Weights of a small image-text matching model.
Training: soap at rate 0.0012, 19200 steps, batches of 128.
Rows from block 3 of the image encoder of a small image-text matching model, named by matrix and row number. Rows with one number within an expert belong to one neuron, the router's apart. Each number is 50 + 15 x the weight over its row's rms, rounded and kept within 0 to 99. All counts start at 0. After the name is the row's rms in percent of the matrix's.
Before each expert's rows are labels from the 100 images, of 14976, where the router gives the expert most weight on average: "place" is the part of the image that holds the peak; "strongest on" is what is common among them. Only what is clearly more common there than usual is listed. The data: cartoon faces. In brackets: how many of the 100, against the usual share in percent.
# router: router (encoder.blocks.3.mlp.router.weight, 8x128, trained with AdamW), inputs 0-127
# up: expert up (encoder.blocks.3.mlp.up, 8x128x128), inputs 0-127
# down: expert down (encoder.blocks.3.mlp.down, 8x128x128, transposed), outputs 0-127

# expert 2
place: top right (42 vs 14.1)
strongest on: grey face (33 vs 14.3); a mohawk (30 vs 8.7)
router.2 096:46 46 30 31 47 30 69 50 68 25 53 48 60 49 71 55 53 37 30 47 21 36 59 34 51 82 38 63 67 51 57 44 32 40 39 36 24 30 53 73 67 76 40 37 67 62 61 41 53 55 44 32 40 34 49 33 56 45 49 40 32 55 29 69 55 62 26 63 82 54 42 57 57 48 47 49 23 57 70 77 43 61 64 52 57 23 54 48 64 54 44 40 55 41 62 35 51 72 42 46 58 68 41 63 70 39 53 33 35 13 61 74 12 54 63 76 52 81 57 50 64 25 37 49 65 43 33 35
up.0 110:61 50 55 41 40 45 50 92 53 57 45 36 49 30 49 46 43 61 17 43 57 51 55 52 35 52 65 48 53 71 53 51 39 46 69 51 37 34 33 57 61 63 44 55 62 48 50 27 44 42 52 43 55 38 34 52 22 41 49 15 49 33 37 46 35 47 50 61 52 58 48 48 42 49 51 52 16 46 80 41 52 64 06 45 80 47 44 38 73 40 60 58 21 34 68 70 41 58 57 46 54 61 70 76 35 47 72 48 31 29 52 66 37 70 54 55 51 99 59 42 64 41 47 27 94 51 40 46
down.0 106:35 29 40 57 44 48 50 51 27 50 42 66 39 37 46 75 50 53 38 54 56 49 60 53 67 89 59 41 56 67 36 28 16 72 88 50 69 26 51 40 70 47 89 76 50 23 36 75 74 44 54 58 32 42 50 55 35 57 47 50 56 61 47 69 50 58 27 55 69 59 21 58 40 49 63 48 49 57 35 54 61 30 33 32 31 63 47 52 42 44 61 61 57 47 45 55 74 77 59 35 34 44 55 39 13 38 51 39 84 51 58 42 47 53 55 57 16 56 41 62 40 34 78 64 60 47 47 57
up.1 121:51 35 40 29 25 56 55 67 71 77 45 51 59 52 35 62 30 76 49 26 61 59 84 72 54 38 46 44 45 50 60 65 63 59 58 48 52 63 29 51 44 43 58 66 53 43 68 32 19 57 47 49 50 33 12 25 47 28 67 52 52 46 44 33 47 24 52 43 59 35 43 59 55 64 60 58 48 55 45 55 45 56 31 11 42 18 25 36 52 50 26 61 56 48 38 81 41 55 70 45 51 50 50 27 54 44 48 24 75 38 75 90 41 43 50 46 62 65 40 20 47 48 48 21 44 65 63 54
down.1 104:33 39 28 73 47 67 44 46 33 43 30 82 32 31 16 78 41 52 51 64 48 56 38 22 58 40 52 36 71 89 49 31 36 51 71 29 60 38 50 48 78 36 55 57 33 48 48 39 76 30 60 55 51 42 46 57 39 51 53 75 16 54 54 62 65 62 44 46 41 61 33 48 52 31 65 47 37 54 58 47 47 41 40 41 50 64 44 42 46 41 51 53 43 47 44 52 85 48 54 30 29 50 51 43 33 53 52 22 72 42 58 57 67 57 52 63 02 38 52 23 37 23 84 70 49 55 47 51
up.2 105:41 33 46 33 28 64 50 43 38 32 49 69 58 51 74 53 38 90 59 71 32 57 50 53 60 65 54 45 43 52 38 69 47 58 53 31 77 54 36 57 71 71 52 10 73 32 57 60 46 51 53 41 62 43 58 45 55 52 62 33 61 41 50 13 41 23 50 61 48 25 29 36 74 40 78 34 49 68 75 51 31 63 56 52 52 42 57 44 56 35 38 20 24 49 54 39 51 51 73 86 53 53 26 56 52 34 51 37 65 45 26 34 50 80 26 69 45 45 66 70 33 57 50 46 65 65 39 57
down.2 101:31 47 35 39 10 48 58 59 98 56 54 56 55 51 37 53 46 66 72 37 79 50 56 77 72 73 55 53 26 65 43 53 24 42 27 66 33 39 47 53 47 61 60 57 51 65 54 50 55 48 92 71 34 50 36 58 65 41 38 62 74 57 52 55 50 53 61 35 60 59 52 47 50 40 22 53 54 51 74 69 43 69 50 45 46 49 40 48 83 29 48 33 50 53 58 53 47 47 83 20 57 64 61 73 45 49 48 54 64 69 55 47 50 66 61 54 86 28 31 18 63 45 35 49 58 44 58 31

# expert 1
place: middle right (25 vs 9.4)
strongest on: glasses (37 vs 16.5); orange face (35 vs 13.9); cap (32 vs 10.1)
router.1 095:51 53 86 29 76 48 48 54 70 69 37 72 57 43 40 51 47 42 63 39 37 54 54 43 58 46 31 48 36 70 33 49 39 46 57 62 29 22 59 55 60 50 48 67 43 70 40 32 44 37 66 54 51 49 51 65 78 66 54 43 65 44 35 71 55 80 52 52 55 56 48 46 12 41 38 32 65 63 58 73 56 29 46 87 54 81 41 26 33 47 54 40 42 57 58 47 46 60 28 83 45 58 64 68 39 49 52 70 45 55 27 44 90 50 56 36 32 68 46 60 54 43 61 37 35 24 78 20
up.0 113:51 68 40 67 39 41 24 49 58 42 55 36 38 65 48 37 38 72 81 46 57 65 53 62 52 60 60 36 50 33 29 29 44 48 37 56 72 60 27 35 35 49 51 40 63 42 54 41 54 45 90 30 20 36 40 29 38 50 29 18 75 26 38 51 42 38 52 64 51 28 38 90 53 51 79 57 65 62 76 55 74 50 51 49 47 42 67 60 52 38 36 47 53 56 60 55 27 68 56 66 76 66 30 06 40 42 54 28 54 55 30 49 43 47 66 59 36 61 58 56 43 40 32 34 32 50 50 61
down.0 108:39 53 26 63 62 52 36 38 52 62 33 46 51 44 46 41 66 49 36 23 05 51 52 43 37 50 79 50 16 62 57 43 51 54 57 58 40 49 45 51 49 42 45 24 49 30 52 50 64 50 64 62 88 68 51 46 75 16 67 53 48 44 50 33 68 35 40 74 28 36 53 43 74 62 36 47 46 40 22 49 48 40 34 44 48 69 81 49 52 54 26 58 50 71 41 77 57 42 63 54 43 50 54 49 67 44 62 35 74 36 43 72 87 57 34 60 42 07 42 57 51 58 60 35 26 44 46 70
up.1 080:46 55 55 54 61 46 80 51 55 47 64 39 44 41 86 46 67 61 49 62 41 77 13 46 52 52 45 53 50 40 44 20 53 58 55 47 55 62 45 31 41 42 52 45 61 43 45 55 24 69 32 41 35 51 35 25 44 45 62 47 49 59 50 48 59 49 60 70 46 13 41 34 70 90 60 66 70 74 47 80 38 49 44 42 46 48 43 35 51 50 03 56 43 56 46 56 53 49 54 53 45 51 71 36 99 46 36 45 66 66 31 48 60 45 59 31 42 24 33 60 50 37 38 77 49 42 33 27
down.1 103:64 41 54 33 73 53 46 40 63 60 57 36 69 50 31 50 60 53 51 25 65 58 44 69 32 40 48 19 28 32 55 53 82 50 58 59 51 83 34 30 45 54 62 33 39 62 39 37 75 42 55 63 47 46 35 36 30 49 65 38 76 49 40 45 49 25 38 55 34 58 53 48 55 54 41 46 43 36 46 59 30 38 40 17 34 61 58 51 39 38 60 46 40 53 50 50 77 06 52 57 60 79 58 78 85 32 79 57 52 38 49 68 56 62 65 18 50 18 50 68 48 62 34 51 68 65 49 31
up.2 108:55 50 66 55 42 50 74 47 45 53 51 52 45 36 80 55 61 49 68 56 66 35 66 54 41 22 51 48 41 64 41 56 45 73 15 52 47 56 62 51 33 72 70 44 45 72 37 64 35 57 48 57 61 67 93 25 66 69 50 65 59 34 49 45 68 49 48 29 66 99 51 53 47 53 45 22 73 20 38 54 40 54 49 43 54 52 60 51 45 59 35 53 63 87 40 47 69 56 60 73 39 30 18 37 59 37 32 44 59 60 54 39 15 45 54 31 48 26 47 49 55 57 49 41 53 64 48 38
down.2 110:12 27 55 54 57 58 45 56 99 30 65 49 28 48 55 48 44 53 58 45 48 57 39 36 46 56 56 50 54 38 46 56 44 07 32 48 49 25 55 51 50 48 53 57 90 32 58 51 47 58 50 32 65 62 57 54 45 54 46 52 48 30 39 44 35 62 51 41 38 28 35 48 48 36 33 50 57 53 15 55 51 55 73 40 52 47 43 49 63 51 79 50 65 48 50 52 45 60 95 61 87 48 65 51 59 46 14 39 39 58 39 45 36 37 31 68 57 61 50 19 45 46 73 61 34 75 54 35

# expert 5
place: top left (50 vs 14.1)
strongest on: sunglasses (35 vs 12.5); teal face (34 vs 14.2); face colour: blue (32 vs 14.1); green hair (30 vs 6)
router.5 100:65 37 59 55 41 71 45 40 48 61 52 55 36 31 62 33 73 80 64 55 54 48 35 69 52 34 25 28 41 46 27 57 56 53 48 44 81 80 72 50 23 50 69 58 52 59 35 41 40 56 61 47 57 39 39 43 25 47 60 55 59 31 39 49 53 50 50 44 51 48 49 71 74 49 85 70 54 55 36 41 62 27 59 61 39 19 27 58 03 58 28 49 51 81 61 58 47 58 71 63 28 36 51 37 27 46 73 57 52 54 55 35 58 21 44 53 66 23 37 49 50 65 37 64 35 69 65 65
up.0 105:69 47 42 43 75 49 36 61 57 48 27 54 27 33 57 38 75 80 50 57 60 41 43 50 65 42 29 44 39 48 39 51 68 48 51 57 38 63 64 33 01 56 94 55 50 22 51 50 35 62 46 80 35 27 56 52 37 42 34 20 56 41 22 60 57 56 49 43 50 43 50 37 70 53 96 58 61 50 47 27 60 39 53 71 49 39 37 60 44 65 60 47 73 74 85 63 50 36 61 35 26 44 35 44 35 49 81 61 62 38 55 51 34 38 31 32 50 49 52 44 48 52 46 71 46 47 50 49
down.0 102:58 37 44 54 02 40 53 50 41 51 37 44 65 46 52 44 50 27 77 47 17 46 34 55 32 53 53 71 50 41 58 67 48 14 43 21 62 74 36 65 47 58 30 56 52 59 32 69 32 41 42 62 56 51 49 62 54 40 56 43 72 62 56 45 37 25 39 47 55 47 51 59 41 71 61 26 57 50 50 55 46 49 52 68 60 00 43 85 77 34 50 60 52 56 26 55 57 39 52 73 62 32 51 38 47 52 19 72 71 55 75 50 33 40 59 53 14 46 53 47 60 36 56 23 50 35 62 49
up.1 114:36 30 59 50 52 57 67 19 58 32 51 49 56 38 53 55 31 46 68 45 53 49 40 61 49 41 51 49 66 49 78 51 15 55 64 18 57 53 41 52 39 50 52 71 41 15 57 52 35 26 39 84 34 75 44 49 39 73 34 84 63 09 44 42 67 57 64 64 47 46 40 42 79 70 71 59 53 63 60 12 40 57 64 49 35 48 45 53 40 62 60 52 45 56 47 49 58 40 64 44 59 50 48 46 61 46 63 53 51 61 23 57 70 41 59 60 19 10 41 52 42 58 44 23 29 47 37 74
down.1 105:41 48 40 55 24 52 54 69 99 61 45 37 47 45 35 35 53 62 68 35 46 50 52 44 45 58 50 41 73 61 53 94 69 23 60 37 65 55 71 49 47 65 77 45 53 73 48 46 45 58 48 32 68 36 35 60 24 56 56 58 76 46 43 43 41 43 46 84 71 44 50 54 41 55 52 13 26 46 35 59 48 68 42 53 56 38 51 46 46 51 45 53 71 82 34 64 49 57 53 57 78 68 54 24 80 65 52 54 91 64 48 46 48 25 71 67 32 67 57 55 46 49 62 48 58 51 59 56
up.2 094:52 55 06 28 55 63 02 39 47 55 68 55 66 68 70 41 76 59 58 08 41 41 38 52 56 74 58 56 22 23 60 53 55 39 40 64 51 39 39 50 50 61 54 50 63 48 40 26 55 51 54 08 38 67 16 45 37 65 53 53 37 34 48 50 57 50 52 59 65 57 48 43 58 31 48 70 49 64 40 49 79 49 48 70 41 43 62 50 43 56 49 39 42 21 63 48 19 26 56 51 67 73 41 53 49 47 65 59 36 52 51 47 38 35 34 66 54 48 42 74 46 34 42 48 54 51 43 90
down.2 096:56 60 53 53 51 50 65 48 84 54 55 54 55 75 75 39 52 59 49 56 50 72 52 49 42 51 61 63 08 50 63 66 61 28 80 55 34 75 45 48 48 72 31 51 42 70 36 53 58 61 45 72 55 77 43 38 50 25 23 25 63 65 46 41 36 17 51 28 52 54 46 18 53 85 29 55 42 55 35 64 18 49 42 59 35 52 56 57 27 45 30 61 54 41 33 49 59 27 47 46 34 44 45 64 38 52 41 57 31 78 72 57 61 58 71 65 53 31 54 50 86 55 66 30 60 40 54 56

# expert 4
place: top left (80 vs 14.1)
strongest on: a mohawk (26 vs 8.7)
router.4 099:34 31 44 45 49 53 52 23 71 62 49 67 52 58 50 35 49 68 44 90 28 42 52 46 42 54 60 52 27 44 34 67 53 39 75 40 57 28 55 58 63 55 74 25 58 36 61 78 46 42 68 42 60 09 98 46 68 57 27 56 35 59 52 38 39 69 50 38 40 63 44 38 22 18 64 54 60 56 35 42 40 56 53 44 45 65 62 34 76 31 40 21 54 29 50 56 67 45 58 34 40 40 48 60 42 56 55 71 82 26 53 39 57 41 48 62 61 53 49 58 34 35 53 55 41 29 27 68
up.0 092:99 48 25 46 40 48 33 32 74 50 26 45 53 46 52 32 73 66 50 44 47 38 27 50 38 57 49 42 57 54 34 29 74 49 32 44 69 31 83 55 55 65 49 48 56 29 39 25 54 50 43 51 31 51 59 14 41 55 56 77 68 80 24 59 40 57 62 23 57 36 60 52 42 32 67 56 46 45 64 47 64 47 70 52 84 33 49 53 41 60 65 42 55 49 59 34 31 50 58 49 37 70 42 34 17 41 14 54 54 40 63 26 51 37 67 46 50 68 39 47 43 35 41 64 34 58 56 30
down.0 094:47 67 51 56 62 48 58 29 58 61 34 46 34 39 45 30 68 64 50 47 18 38 48 58 62 63 70 76 29 56 42 83 52 73 81 38 42 60 30 27 42 53 49 49 44 51 49 50 46 25 53 48 60 44 22 66 53 48 76 57 39 48 42 54 44 46 43 58 45 45 44 53 66 42 40 39 65 39 92 50 60 47 43 38 54 32 10 54 49 53 43 50 55 72 56 49 35 29 53 67 37 15 54 56 48 32 33 52 56 19 74 49 69 48 62 56 52 56 52 08 47 42 53 62 56 71 49 00
up.1 103:59 49 54 27 58 46 58 51 47 45 59 46 06 71 58 45 48 94 80 36 04 50 45 46 47 47 38 49 28 53 66 47 61 85 54 63 60 42 58 63 50 43 59 38 99 50 49 24 40 47 55 62 51 58 25 27 49 50 51 33 56 53 29 40 46 44 38 46 57 50 45 60 58 47 42 50 40 53 30 30 55 25 59 46 11 55 51 44 40 51 42 33 41 52 64 50 39 46 39 29 93 58 61 51 76 23 44 40 51 71 47 30 49 44 50 79 50 65 43 58 47 52 45 65 48 43 50 71
down.1 104:49 65 25 63 62 42 52 61 49 44 44 33 54 47 49 31 31 60 52 60 65 53 66 57 48 85 63 49 53 48 60 51 51 58 60 53 57 95 30 72 54 57 45 55 49 30 30 37 49 31 56 38 35 62 26 46 47 49 50 55 47 55 36 35 45 44 50 26 39 46 77 45 66 49 58 40 32 50 49 70 34 64 49 49 54 76 66 80 61 70 67 47 41 63 64 10 32 47 46 07 48 68 50 65 34 52 64 32 58 39 48 53 42 40 14 50 26 51 59 84 49 38 18 20 56 60 23 44
up.2 092:28 48 57 60 49 54 50 55 45 30 50 38 30 55 47 62 70 30 52 44 49 46 37 50 40 42 39 85 28 53 51 51 64 54 47 53 71 37 91 62 46 39 47 36 55 50 52 37 27 04 55 56 47 60 58 75 65 43 53 42 51 38 36 70 45 58 27 74 50 55 27 65 56 60 41 51 72 50 30 67 56 64 52 52 50 93 50 52 65 61 48 54 54 74 73 34 55 51 24 66 58 52 49 23 69 37 34 69 34 88 47 41 35 19 49 37 42 59 47 46 41 48 57 46 63 09 69 71
down.2 106:59 39 34 39 10 17 48 54 58 69 61 55 33 45 49 26 46 45 59 51 61 44 55 52 29 15 28 74 57 82 48 48 59 44 41 62 34 60 38 58 41 38 17 48 50 61 56 57 38 69 38 61 43 56 53 66 71 54 45 37 52 70 38 54 60 45 45 53 43 61 47 69 52 50 45 16 53 54 92 50 70 49 58 47 28 47 62 50 55 57 17 22 53 34 59 70 07 42 28 60 50 76 71 69 66 34 64 50 36 52 53 52 24 53 60 53 44 55 43 28 50 50 35 70 48 65 48 25

# expert 6
place: top centre (32 vs 9.4)
strongest on: beard (43 vs 20); cap (34 vs 10.1); blue hair (28 vs 6.2)
router.6 104:68 56 40 68 26 27 49 94 63 47 48 30 27 43 35 56 57 50 22 59 36 55 55 32 54 50 74 37 54 64 85 30 56 54 33 73 38 65 47 36 70 37 35 54 58 23 46 50 45 55 30 57 38 59 43 54 38 31 44 43 46 70 67 23 50 25 53 20 40 48 78 66 42 53 43 42 38 04 45 61 62 36 63 43 52 35 59 59 55 57 47 73 46 39 42 65 53 39 37 41 48 66 54 50 52 51 29 18 29 48 32 66 39 54 67 41 61 57 63 46 40 65 51 48 71 85 59 64
up.0 102:48 49 30 48 40 50 60 48 59 39 37 22 50 38 41 49 48 37 56 78 44 49 68 49 65 61 29 61 29 36 52 52 46 34 39 43 43 46 64 86 43 59 66 47 47 68 48 50 45 42 72 45 69 52 61 48 08 60 67 61 22 55 68 56 79 25 42 41 82 59 52 73 41 60 91 53 38 52 58 50 66 50 76 51 44 19 39 57 47 54 63 62 49 35 52 42 51 59 70 57 40 48 61 55 43 45 49 67 36 20 76 44 25 51 65 44 36 40 10 58 87 51 29 57 51 64 73 58
down.0 107:37 40 43 54 68 53 51 55 47 86 38 70 66 70 40 60 62 42 52 41 30 50 36 51 93 42 55 45 51 35 56 52 52 37 54 71 52 31 45 37 29 60 69 67 49 50 10 56 58 45 46 42 28 24 33 31 18 53 44 70 21 56 51 46 50 57 58 29 46 60 34 39 69 54 50 18 54 45 58 41 41 51 61 37 70 55 31 67 59 52 58 26 25 61 60 78 55 75 38 51 55 13 52 19 46 33 45 57 44 52 54 80 58 59 91 60 40 59 49 42 52 34 54 44 36 52 43 68
up.1 079:61 41 35 47 29 40 48 73 54 60 47 48 88 51 78 53 46 30 35 45 45 39 55 47 39 40 71 43 56 30 62 49 67 14 28 80 48 54 48 45 53 55 60 43 59 75 46 72 41 66 48 75 55 66 73 65 46 50 32 65 21 56 65 50 44 44 17 33 48 46 47 97 54 52 49 32 64 47 53 39 62 71 48 35 45 37 53 82 54 27 65 50 67 49 29 47 86 60 38 22 49 54 51 66 28 71 67 72 56 43 77 59 49 58 59 60 54 57 34 50 41 64 73 46 47 54 51 32
down.1 095:39 31 45 72 71 68 47 48 38 47 70 52 18 50 33 70 45 55 54 38 31 50 50 44 76 40 44 51 66 56 49 50 39 77 57 72 47 32 48 51 44 33 37 49 46 69 16 61 59 39 64 00 36 24 55 67 35 62 55 59 35 56 47 47 69 87 50 45 52 36 33 19 49 57 58 59 63 61 61 34 66 36 52 27 66 59 44 64 27 27 59 43 60 62 48 63 48 45 50 55 39 44 50 04 41 48 57 54 25 54 58 47 63 51 51 54 59 59 47 52 36 22 66 37 66 48 44 84
up.2 089:55 76 23 69 43 34 37 51 49 51 54 27 50 52 50 47 26 39 73 33 47 30 54 41 51 36 47 40 35 48 39 75 52 50 48 55 46 61 68 48 56 42 43 57 50 37 31 25 59 41 36 24 47 52 90 53 43 44 29 71 63 51 92 56 24 42 49 54 65 46 32 41 49 22 46 37 62 49 51 57 46 83 28 40 74 49 45 56 20 13 99 50 56 50 26 34 72 61 42 45 41 55 64 56 61 62 58 48 63 77 57 70 48 58 43 57 53 57 56 19 52 43 58 56 52 66 69 53
down.2 100:37 22 10 57 50 50 50 51 62 36 49 73 51 44 62 49 51 62 38 79 45 42 38 06 74 39 49 47 52 57 50 27 43 69 52 17 64 64 74 27 67 49 52 60 49 61 37 57 29 47 54 62 47 53 80 43 66 46 50 22 59 61 34 58 43 38 30 35 36 48 53 35 54 50 63 57 36 33 27 38 39 21 72 39 44 45 91 54 61 50 50 57 36 52 41 54 69 60 61 49 29 58 47 42 43 56 11 29 29 43 29 47 64 54 51 74 52 44 43 80 34 41 40 46 50 74 33 48

# expert 0
place: bottom right (39 vs 14.1); top right (38 vs 14.1)
strongest on: white hair (30 vs 6.2)
router.0 103:28 76 61 52 44 55 61 65 63 56 55 40 33 64 62 63 48 26 92 80 50 38 47 44 61 66 53 44 71 50 41 47 60 55 52 68 37 77 20 57 54 29 27 35 45 60 65 57 47 32 55 52 52 44 66 58 48 63 51 47 60 34 51 44 44 31 47 65 26 55 29 58 09 34 43 31 61 93 43 63 44 39 51 24 56 46 44 48 43 37 53 71 63 33 28 42 50 05 51 63 65 73 46 66 62 62 41 58 68 55 46 57 86 52 69 38 44 41 56 30 45 51 58 40 38 46 50 24
up.0 110:20 32 71 60 42 73 43 80 53 64 51 50 34 41 52 54 10 30 67 61 46 57 64 46 25 66 50 29 85 66 58 60 55 82 33 48 53 62 33 35 57 48 36 24 27 41 40 68 54 78 25 50 49 55 56 52 65 53 25 49 50 15 58 65 40 36 38 58 42 45 40 40 33 18 57 40 46 45 17 58 44 43 39 51 40 62 44 55 50 42 50 55 47 32 26 44 38 58 49 72 43 44 46 49 34 52 46 43 44 43 36 75 60 68 50 37 92 33 69 19 35 58 54 44 53 55 44 65
down.0 115:62 47 29 42 55 62 58 46 91 60 55 52 49 18 72 69 53 75 38 51 68 58 67 50 70 52 54 33 69 36 59 75 42 00 43 67 62 61 72 50 49 46 62 60 45 45 56 59 45 36 35 58 57 65 33 40 57 44 46 41 50 45 63 56 51 51 68 46 33 27 20 50 03 69 53 66 36 54 59 48 76 32 60 63 47 39 18 50 61 54 73 56 51 46 34 46 55 75 54 58 66 59 63 58 39 42 50 44 62 33 80 73 50 34 52 48 27 48 59 76 75 32 56 44 46 41 42 48
up.1 092:50 36 61 56 36 39 37 55 45 54 51 47 52 49 35 50 44 45 74 27 64 49 53 46 60 72 32 50 48 01 32 19 69 45 57 52 70 75 35 52 30 55 35 50 21 41 31 76 81 79 78 52 49 45 50 46 49 52 69 47 46 31 46 55 65 40 43 63 44 47 54 62 46 57 45 54 51 37 71 62 59 50 96 21 81 51 55 48 54 47 42 61 62 65 78 79 54 38 43 79 60 42 48 64 67 42 52 61 49 57 34 56 44 42 50 30 38 65 51 35 41 63 63 39 18 58 75 69
down.1 097:38 69 47 44 52 66 58 49 99 56 21 57 49 40 21 51 52 49 58 59 46 47 46 83 42 59 49 52 54 75 80 52 63 20 53 90 60 54 56 49 45 33 59 55 42 50 48 86 81 47 48 63 58 64 52 35 60 47 38 56 61 38 62 38 47 60 36 47 58 34 43 58 50 44 16 45 61 63 52 48 53 00 40 50 27 69 18 42 54 70 77 55 59 54 59 51 66 39 36 44 63 57 48 59 64 49 48 49 67 75 44 62 59 46 60 28 37 71 64 73 61 51 40 44 50 63 54 66
up.2 086:40 36 60 30 58 41 45 40 53 62 54 32 45 32 58 50 67 59 61 32 34 79 47 56 50 44 42 30 42 35 41 49 40 57 24 43 36 55 69 56 52 66 53 06 54 50 53 41 46 55 51 61 51 48 73 62 43 55 40 25 58 49 50 44 99 69 47 57 41 67 59 59 36 26 43 37 43 48 48 40 51 34 46 47 30 35 19 57 44 18 56 56 38 55 78 56 52 77 57 42 52 57 20 87 49 19 95 35 60 48 59 76 52 48 56 58 40 46 46 62 50 42 14 29 56 36 42 53
down.2 092:45 15 57 45 62 50 54 42 80 35 79 46 46 40 44 14 40 48 34 67 46 18 49 47 30 43 48 44 33 41 71 56 54 10 70 48 44 61 22 92 46 42 53 58 39 22 40 52 45 50 45 63 53 55 39 59 63 56 49 50 75 89 54 52 24 51 60 43 55 67 35 39 86 48 42 43 43 81 70 42 54 50 51 53 49 63 29 53 48 50 61 52 40 25 64 47 42 18 46 56 48 45 22 49 63 57 50 42 75 87 62 52 28 35 28 48 51 59 46 45 48 44 55 56 47 38 46 41

# expert 3
place: top left (48 vs 14.1); middle left (33 vs 9.4)
strongest on: a mohawk (28 vs 8.7)
router.3 103:28 38 38 45 40 60 37 14 29 40 55 61 51 55 35 60 46 58 46 28 60 41 56 60 24 49 75 51 57 22 78 36 49 30 73 39 50 35 51 45 62 53 82 37 19 71 59 44 51 73 33 50 57 91 17 55 53 59 57 57 45 67 72 65 44 33 50 52 51 28 72 25 87 65 41 72 48 47 39 40 41 66 51 44 49 65 69 54 51 62 42 51 38 44 51 39 64 52 49 67 61 53 66 53 43 56 27 58 41 83 47 37 24 60 47 64 32 34 31 53 70 52 61 80 50 41 41 54
up.0 093:44 36 46 32 42 43 25 52 41 53 67 73 64 60 26 55 48 51 51 39 42 58 39 49 33 75 60 46 62 60 60 45 62 48 19 77 37 34 49 48 51 23 31 39 50 45 60 38 61 69 37 39 27 62 30 63 56 51 58 38 74 73 57 35 34 55 59 66 11 49 38 49 57 47 99 37 54 61 43 47 39 36 43 72 73 57 55 29 45 42 30 19 30 50 58 44 37 47 27 54 46 39 59 21 48 54 36 46 57 73 27 34 67 56 46 47 78 49 60 58 40 31 87 69 66 32 46 52
down.0 095:89 48 61 86 84 55 74 50 53 64 37 49 38 24 22 51 51 53 52 49 93 46 53 48 62 60 64 76 41 47 41 14 62 40 49 43 51 63 33 48 47 54 39 33 52 44 81 45 16 38 50 86 42 52 45 55 48 67 42 48 59 44 46 27 50 61 46 50 50 56 39 47 45 36 32 45 51 10 48 34 58 30 34 75 49 44 35 32 41 37 56 41 59 16 52 32 44 29 38 41 46 53 48 49 32 62 36 82 43 73 23 65 65 45 62 54 63 56 66 50 54 50 50 38 42 56 46 60
up.1 099:67 62 50 66 70 48 44 50 44 05 44 69 49 93 50 56 50 66 54 20 44 35 52 63 36 40 34 94 61 64 35 62 46 76 53 54 55 41 52 50 49 53 48 31 52 84 23 55 52 49 45 55 45 61 42 48 59 38 50 47 47 39 47 94 52 25 44 50 48 32 66 37 43 47 51 51 41 33 29 66 45 12 59 52 53 10 61 65 37 26 50 50 55 50 66 67 62 29 62 32 54 55 55 68 61 70 28 50 43 60 40 57 44 55 35 22 49 46 61 53 45 24 39 49 42 61 70 64
down.1 107:52 70 60 58 31 81 71 36 35 50 24 21 97 62 21 50 57 49 44 62 42 50 50 37 34 42 34 34 53 52 60 38 51 66 54 70 44 52 64 49 51 16 85 37 75 21 50 43 39 47 28 55 49 61 56 51 59 44 39 49 21 57 40 46 61 52 55 74 39 44 74 60 40 52 69 41 67 31 24 41 57 36 42 64 45 65 75 66 47 65 50 58 48 52 63 64 79 47 51 53 39 69 83 42 71 73 55 55 67 42 75 70 65 40 63 59 52 41 38 44 46 48 49 69 28 67 53 49
up.2 103:54 40 44 43 35 53 67 54 09 49 75 50 39 45 39 52 78 48 83 45 41 51 66 55 65 59 60 43 44 48 56 50 42 63 52 49 58 43 38 77 55 40 50 45 57 46 92 47 31 49 48 50 48 53 50 48 43 91 61 71 72 31 37 42 63 25 42 48 65 19 63 52 54 60 39 49 44 40 67 16 35 27 34 44 61 39 32 71 65 46 33 35 52 72 65 39 43 68 63 66 59 51 44 53 51 49 52 69 17 50 61 71 29 46 51 49 25 34 53 71 85 53 64 80 38 43 47 27
down.2 098:65 35 31 62 43 48 33 44 64 48 55 60 60 43 51 50 53 20 72 70 22 49 24 42 54 28 48 52 58 49 28 86 39 35 50 51 44 42 48 48 63 61 54 31 51 55 49 53 51 55 64 61 47 62 51 67 67 57 36 40 43 59 29 49 86 34 55 38 62 51 51 81 56 76 02 39 48 45 30 71 31 67 53 38 44 51 44 44 71 11 43 76 35 45 66 32 47 62 51 45 42 39 42 57 48 42 33 39 41 24 99 45 49 55 92 72 38 40 56 53 46 54 50 43 58 48 52 60